Weights of a small audio captioner.
Training: adamw at rate 0.0021, 16400 steps, batches of 128.
Rows from block 3 of the text decoder, named by matrix and row number. Rows with one number belong to one neuron. Each number is 500 + 25 x the weight over its row's rms, rounded and kept within 0 to 999. All counts start at 0. Numbers have three digits each. After the name is the row's rms in percent of the matrix's.
# gate: MLP gate (decoder.blocks.3.mlp.gate.weight, 768x192), inputs 0-63
# fc1: MLP up (decoder.blocks.3.mlp.fc1.weight, 768x192), inputs 0-63
# fc2: MLP down (decoder.blocks.3.mlp.fc2.weight, 192x768, transposed), outputs 0-63
gate.577 104:525540508535512457471484521497529516515504515511529538509470468487504497460505510507512492493446502472511541512486494471485487528469465542509488529518489479508475476477552496504527496506489515
gate.578 090:520519499501500455479475456517505517500510487499492523524463533504476483480492521482531485491517504445500503520473534495482519504511468483504495498523466438488476487532478499506508526462448501
gate.579 095:513490532488509488533502537481477498500525523501475504520469533491515499492512545519470506476442534475502485506487484486553520510485487465490524533492480462473480501506529484496469542489535505
gate.580 097:501507550502519510513513499495504471503532447494489455550479514501511492498521481540465499532515495479477527536508523505543518491509497472497464453525491508564467500434471518501494545509471515
gate.581 094:478545492526464494498500488552502500481492461513513474493507508476497511508507522515492520552518488496485488501498500500487509497506522521547484559535466509532523503500494487505489540501522457
gate.582 097:494507535488482514484478453502460518542493498535468503502479476484538532531515528491517448534513536505516528514488476464478541507488476530487541531502472486521506494523513455488537509468538481
gate.583 102:526507449520535499457494505527466525497483498490494515507471521475470508507472521486492540500468466491518523502480517546470496510464510493544555505505502473490477448527462486499452533492497476
gate.584 090:519479515554502498453487469467530516482522475539515528520503497479475518467495493536476504471446496485525496474498509476518503482481511535515499480475526500509539495521518495514497487453447473
gate.585 086:505501514508501482503470532490483536481514510508483508522469467501463461538481491498462488524521509511484479498564540531487523475510478518548509498540496504527520483529475465535504528514477512
gate.586 089:510458526494488489516453482511487541532507490502500495543468457471473524503495498497460504474490525495527472494512464514520484539473486492477540472503455495492490475513548510515524502511527483
gate.587 106:535514518529494447518475482501546507501467498514492501484477465473519507503504531528520461506495500446500549498491504493466533567488470494548532507488476512515511465504559460466518484479492512
gate.588 110:525507502535540468520483500495461518499508490505501489552492533476513468458513481529513523482483530474539490526487532542541486504508482472538492483535501482476460464506490501501486515456504515
gate.589 091:500515456526502516468421505444521490496537533473522523506468491517475544497492538456510498540493520474484499490490582457502558519516485503446524528498457469518499488494495493515482525521495506
gate.590 094:525525554472494543498515483516516506521537476525456510512511477515496479490509484493465487505533482484462523541499460494494508498450510492533497499508416489515510493471499477502529519573526521
gate.591 105:488520522490506504508498494455504476507458498500476498509540505445494467507510442576507500507412473497478507526481529492461510482530502472519473461478511505502462538506476479485522518480509509
gate.592 104:512482493510499522448486504543503491490485447492513528493471485508531510471479515467499485508502465456479512484500458491526485575483544524522517544542498522505500529525503481555493496532484493
gate.593 107:452459512482495435491524470493479514493568484540477487515496548505538494438522505539507460528452489489485510493506522476503501529489517475512496540529502471473506532511526488512492509480472483
gate.594 100:449509489479481500488501500496517501486533464549482498501484519478486502503490538526505494512551468450491518483544527495504511520453486469478477501514465485554485488503569499550499526500510482
gate.595 092:504534494487500492505488479538493515504468514538474505457485460489495483484531524475502492519531490481460501506506509546525479497477564530504483481533469486495479477471546495543513511556496511
gate.596 102:477526542504503497511490517468518494491486521511490456540510510450535502533529518558522472476498478466452480460519553504514518499501526471534459500504488515556509483504468499482460548494532517
gate.597 099:475505514479497479502486521475534536488468498529504494517453497492462532505507531510488552496514507497485475486460490554522518521456490486469509526510479502524508487546518470543481525460482487
gate.598 105:505531511520504511465484478512469481467505512518504514533478550528513508485494523507512493540491433457469506484556528505479540536485503495518451467508487503519495500500468500494549494510453491
gate.599 100:536525494524522454502502464478515515499526458498468503466489435498476514502530509534494470555515465469494499507472513505561476471440527542496472514551506472517519475477501492530504516449488516
gate.600 106:538521519497523502493461478517491487534495510505504549502490521520490505498498527524529490522480479480487551487488469493436502484483494503507508518509465498487464525542506466467501530526510504
gate.601 097:495461534494483452512529485490524491497543460556488522507493566522508503489500540481511467500521491483497479492477488524516539544463471496486504515527423538486519456507544479508506488436530462
gate.602 106:497511482518522504506505479507508533529516480531503482517535489482506491532501517511531481489539522431489501487529513535488530519469505491503456507469470507547492462479542528526512517444522492
gate.603 100:475484509508456478509506478506487456469517483505480495548499526502507513525484487514485500490506503486468552467505462521510517497515475470542476483494507482510469498479477471488504460502467492
gate.604 100:504476482470502505455511506492479531533507499508465556486477524450501499535495487459489518472491543521469483533469502530491479537479463512501473498488474488492502504474501490546531460521544493
gate.605 112:496493547479470545456494509463537532520531498434537533507500517448497527467474489490558500491512488495501517457439480511487502529474479489485495505466484521541519502539512467464507512537496548
gate.606 096:452470503491509487518508468494488473483494494555546528488502517499517514500549474486472452475492503464489530503518502453468492551493481507531459482462482512500475528529524472524518494477509529
gate.607 098:516494508480528488510510506489504539552517480499499543507510492474508482519541483510517497504497484467492484487485487511498542555463514536482538476523456519528490465497535476474489536506525558
fc1.577 096:479523463551498477501506478533523566460497544520521476448497525468489499508507507442504533515498466504490487512494497470521509483466490529524497522512480521497484518463518535526549493489511451
fc1.578 088:499510445470477520496472462534486492498506512464504473505485520471480495479482499446496516470461514498589563478507468547461490507499488546484566546492480479490515475500509501495521544482525488
fc1.579 096:520491496499554518522480524544520443489467498476525492462494522490524488475487495480486500478437517504536499485522500486513468541520468508496536511504455495486484512512565507491482512518520523
fc1.580 084:457504502501509485532555509491532493459529527502514476519535524479525520482474493522525473503486506464503503484509506448487487493539490498513447438515461517494498526467538525488525490529507514
fc1.581 103:500539515509466514498508521505510533529490485491494534441558483496508498515475517483474547529493514472483518488460464519533491517462538548477535484499462528545476467501481533519475506503531496
fc1.582 107:516488483499461459495526484501485467522531493502518531485462519471459476488487475502494471538472488547535476521496468523498438503492510500515488543462519516451501540490518526515492511471468516
fc1.583 103:509529478506510498483502532463514467483478520462502523510513515486509502519466525474511498491439471472568495492478519486471478521511533527523527508525514517514501519561497521530462494461518458
fc1.584 095:543566486533468536529508505489490475469471489477503515473524518468530504429504498506512488531499468475484534453509526500505494509506499447541497504547500522518517516538477522493478502492473490
fc1.585 070:528509488500449537464501488482471492514540493457496483500513495452513487508489516508473506533517518503469489539501478469485474478502488489479529453527497500547499511433486496521547512525504521
fc1.586 093:509533501510502445522473501496485501464541488507501474492438516497524522484524515545544501536501429457501470560435483491517513495448523477522462482532491501512492486486501506504518506495530486
fc1.587 092:478468495502512487487479493512455538492472475511474501487480486536504505506533533495487492481530516487501520518513493512516526517494529494474513487461485478500527455486465519507522489491514492
fc1.588 116:479486539464502486499503477548472515493534506541497466501484494518488459462484497510468527518556493488500508537506482490543532507481508483484510523514497476518506466482524493531522500443517490
fc1.589 083:497488556465512452507513471530485470476488498479464478505529520463527473492514515543535492485533529477497496488471459512519515481472510471507521512495491548505486502487508496499484501484539498
fc1.590 088:521494520519513490512462560487518566481472471488490526486524500474503486458509470461498469490488519485519542471508536494485507528499503528543529479496510491527526495524545483545494486509481470
fc1.591 121:490498478521461534515506460554478502487508532517490513488486513473523548517502568449474507445511499533506516475552457521517501512506495515511531522484498485487538490501532514490514449530465503
fc1.592 116:490512479531537509463504479553470499497504460482513484488512495474510493454475519481521518498539471489508525501497481520489490480481497516470541516505495469494489474491542517523548514517542493
fc1.593 093:519518557513525497532514497491490459504532448526521499504493510499486510507505522497466455537467540499508492523530490455488499462519490500521477504498504532514501491457528495477464467491537483
fc1.594 094:506475482510524516456491521500519487498491525454515511475548461497491514474487534468504464486515531523507479472516457493461504499497497490516521545495488521490584502508512497474494465467525497
fc1.595 100:519462490485491477534518478513486518517519521523490507498515499472504475521469506539479422467483564498530485498549460456447488537541532490471584542466542506484529494525537477481504476493474548
fc1.596 101:489504518480516547493499521513539525525500517481514478487542537519456492516516532507472490500510500529523481498496465455488509512461513529511553512506475500545483511492502465471505462506537505
fc1.597 086:530503470545487466504480506483471475521487539509504500460519485546495538512549527485504488504501487498514518504540477497462517500531520468488494473546555483481479527490481501470504484484438544
fc1.598 116:552505508508544487502523492499472544546511533494515481499523496466509452467508507537495465508508518540527480484494510497492516464506498517487504474491530460513501497480533531471486510461496498
fc1.599 102:489503501523464522490486459492501509514496484517473488454452491494505494495516487521493469563478448507522495544500476509509490477480503512484520560480505520503521466500509517505551489479496466
fc1.600 106:520519468536490511521432478460495494510499520474524474488503499497471506463475505508511472489484493494529492542498529494476464485479514482508502504553519488476468499504489535549519504490488491
fc1.601 094:479493486481507525490502561508478523538450454473517508533501478492503518516505515490440558503492510549511484511557522480526531486519492501477532507526510493536487519467534510477461524515487527
fc1.602 109:519482488460535516447499513490555530566502535500497505489468469491473500512475522496496556500515508504544463530467510514511508531488506503478518526449458483516529473482525530479454552471530533
fc1.603 106:472483499558529452493489493486411505480487490508476524516506486539485488543517509480531504492487522470489499513515496525511488467478490537519517539486510448478477510502433479494470532471529492
fc1.604 085:511489495503473464537507479506469465516465502512465515517478484484555488504504478587562456565506488503456513535514460474525499493523519477523505497487503508505510446489514484465510518514538495
fc1.605 119:491494483506518502460470510474459526464516495453522514500464507466502520501487488497578530510522474486501499511458521535514509522470499500483534529516502467501507449533483498519485571504519532
fc1.606 106:509475486499497502505506526467502488494467521483494541510511514483490486517482521480527483465499480478516477500505497532492507522482539466522483500491501517437514489566446502478456520497485520
fc1.607 085:506504519533507473505531482485456538511479499466453512469520449487485487513488497526542502549522480499478459511458497473508528514500544504536515486531513507522505501508548523519511483498512482
fc2.577 098:518536527512521497523543540496498491501500504502490505516503482515488522492469502561487508518487523487474466502520519515469487514507534471482525506484482505505458510512521540456492445480487517
fc2.578 087:489511510483515507575449512524499479531492494524543494469511473559515507474534495508487512457550509464492498496479517491517528511541513508482482502516545491457467511491484486495471455525471517
fc2.579 084:521465480542469501503514504474466485502514508543444507521547496506451497484496488497495468478524516508474531448511521460436524474456474464530476522524478469541464458500523503499495477503495554
fc2.580 086:500503462503476508522489499503559493483480474486491525534497493502464502475503578519519524489496484483483462468522517521492499469479469523486503494478486511498493474514501512519456510495539492
fc2.581 098:504531462503475506476449490513457483509504509496500517473465512429512509527528458515501487501468545491500526541481524427499489483517481509508530477495504544507532539509529493474488520508494515
fc2.582 108:461493547522495523500495469506497475515477500505481485545489473537530501507478488540483490481517515528450529482514477478481523526490446531489532516576484531554519466508493471434495505515495525
fc2.583 100:543502509494532510518436552494478508492529489529483505530502529503488482530526516513456486540530523473516519475498482508479554504511497491494498483487492521543479514505450446541520464509504496
fc2.584 093:501506532508478487500510485479475526465484493470485518497549504478480504435453469476507478540483522512539493516454517474501496521507507560464533496513541502491449514454521521525479490539528500
fc2.585 070:495536484495530492512458495492513490531509521505494521508472490552524463453475489539524525462473453513469495465519514535525458541449467464499503525500458480519518559523507504462482527504495508
fc2.586 094:536501479496500517500458522503487497509451447461516515512519523518481532479469512472478532528537531535516531466501524487520490528494461530466491494455517506515493492474517504506471499483488466
fc2.587 095:458450478486464528505510458494487486479496493524456479469541516501495516487466490489504488490478448489497538489503508461459506512461511484501550516516468501532524493505523499492531476504500501
fc2.588 109:527472486505522499496544454510512507506553491423530482536528495474519486515519525478521519497535478513441500501521489508491496492490517534469533446505501531536460567473452509478451523499533526
fc2.589 092:478501504508512504492514477471473526477515535556461494471508484474486505483539536507529464518486536507476494532524522500486502462543534501474485464489546501524472483505503540523530528527571476
fc2.590 092:524515480525516489458523522492545512493541472494516533486466480482516446522494490509524497530493496521512435534529496523512446473509493484525453497547461484520505462498482468460501527488516513
fc2.591 121:491532464463462490512484492484502501528492511530450517505502512481455522492520509508530503529498531475516494544474489482468478535515523505490555511536509538501527520499513473495523489503483533
fc2.592 116:484480487504543523470504481514468496482454498503503463519497495511535523500484516533565486458471475475489491498522531485493495526483513499467468512530506491497477495524522526501504499511480504
fc2.593 087:482494497468492509471526482532505541464508523492498510490537506501539510452543465461491469538485519477497537490522481472505488504515545559488576543501521510521524521500544498538536513501460477
fc2.594 094:548560506540541483506458476501504526438519507512518531560463460495518523468498520482534512491500474461463515522485520500497530458491493523501463475482498449472469518488471486475443479465504496
fc2.595 097:496494498497476485503514475472474481506506525509476492505551520540477484469467498472502504555496506447492514499478478509498508514521525501552488463441516493470513550486498529468508446511463437
fc2.596 098:528509474513548526513505480498480492487494488478476488490470463487485508515498464507525500498525482485542464507466467500515486480523527494520520433495495443501458459494521471479543479462528484
fc2.597 082:458515440502487524469525518536469503473480527542453462518532486511478500517469519465487507492529452524510524467486507502528482519520506502489509519538472501562530473489545502477498496502521466
fc2.598 117:463531508520419497484524499492498478497540524507499459473518515504525505491499455521515486498502518491401537511527481497503454466534516509527460522550511523496509503473475503559478475517510520
fc2.599 101:545496542535477517502442518504512508505523473506470506501465506484466496513471524502515483504513509525492499474486475466472517466511476496509492525529492459482461510495492475481523518517486493
fc2.600 105:498483518488466480499528496507485502489499472508453538520480502545490461499512486510497442507489509468521466522505533467485541499531526486557477509515484483447510478506520517494455490514482523
fc2.601 099:483513470479495479477530498497495496506505556534490483401499490512472481453502475514508503512525496444485512433509521516492496516492524469515474503522485498526498509510470484506519512476494477
fc2.602 107:498491496514489519500518468512506500496489487513526507531505455489475501486513470482485566497532498490479540501481501530492518477468492500483513512507516482481443480510488510479510504520466491
fc2.603 105:450501505469509517492467540513516544512516511526550488475509469546539466482531485514456523483487494504501509487502512489535516552481517500483472520529502480552529477484523495538504500511486532
fc2.604 088:460503499486523479500505539528501500475496452478509504544528476528510488509500525518508477458492512481471461541496526524512516495494521538480506542521511516504500513510538506536425476500551501
fc2.605 121:506498501469519478537525524501499487481537535547499513492530508585498475499494470519426473484449509523503469501548513473510482502516508491528464464496553530488528511489482506501485491487467535
fc2.606 101:515513481546493499515506512487489502482496448521529483488525513447464511513534528507504478499479502491508480497491546496498474507461475472527503513548500453439493513520482483476491521451469493
fc2.607 087:464509512486493480529506491470522516466474455474508536515478493471532549542529531486496502499536502473534512524488476456544507486505527451473507447501497537547478538479506509490501459512503483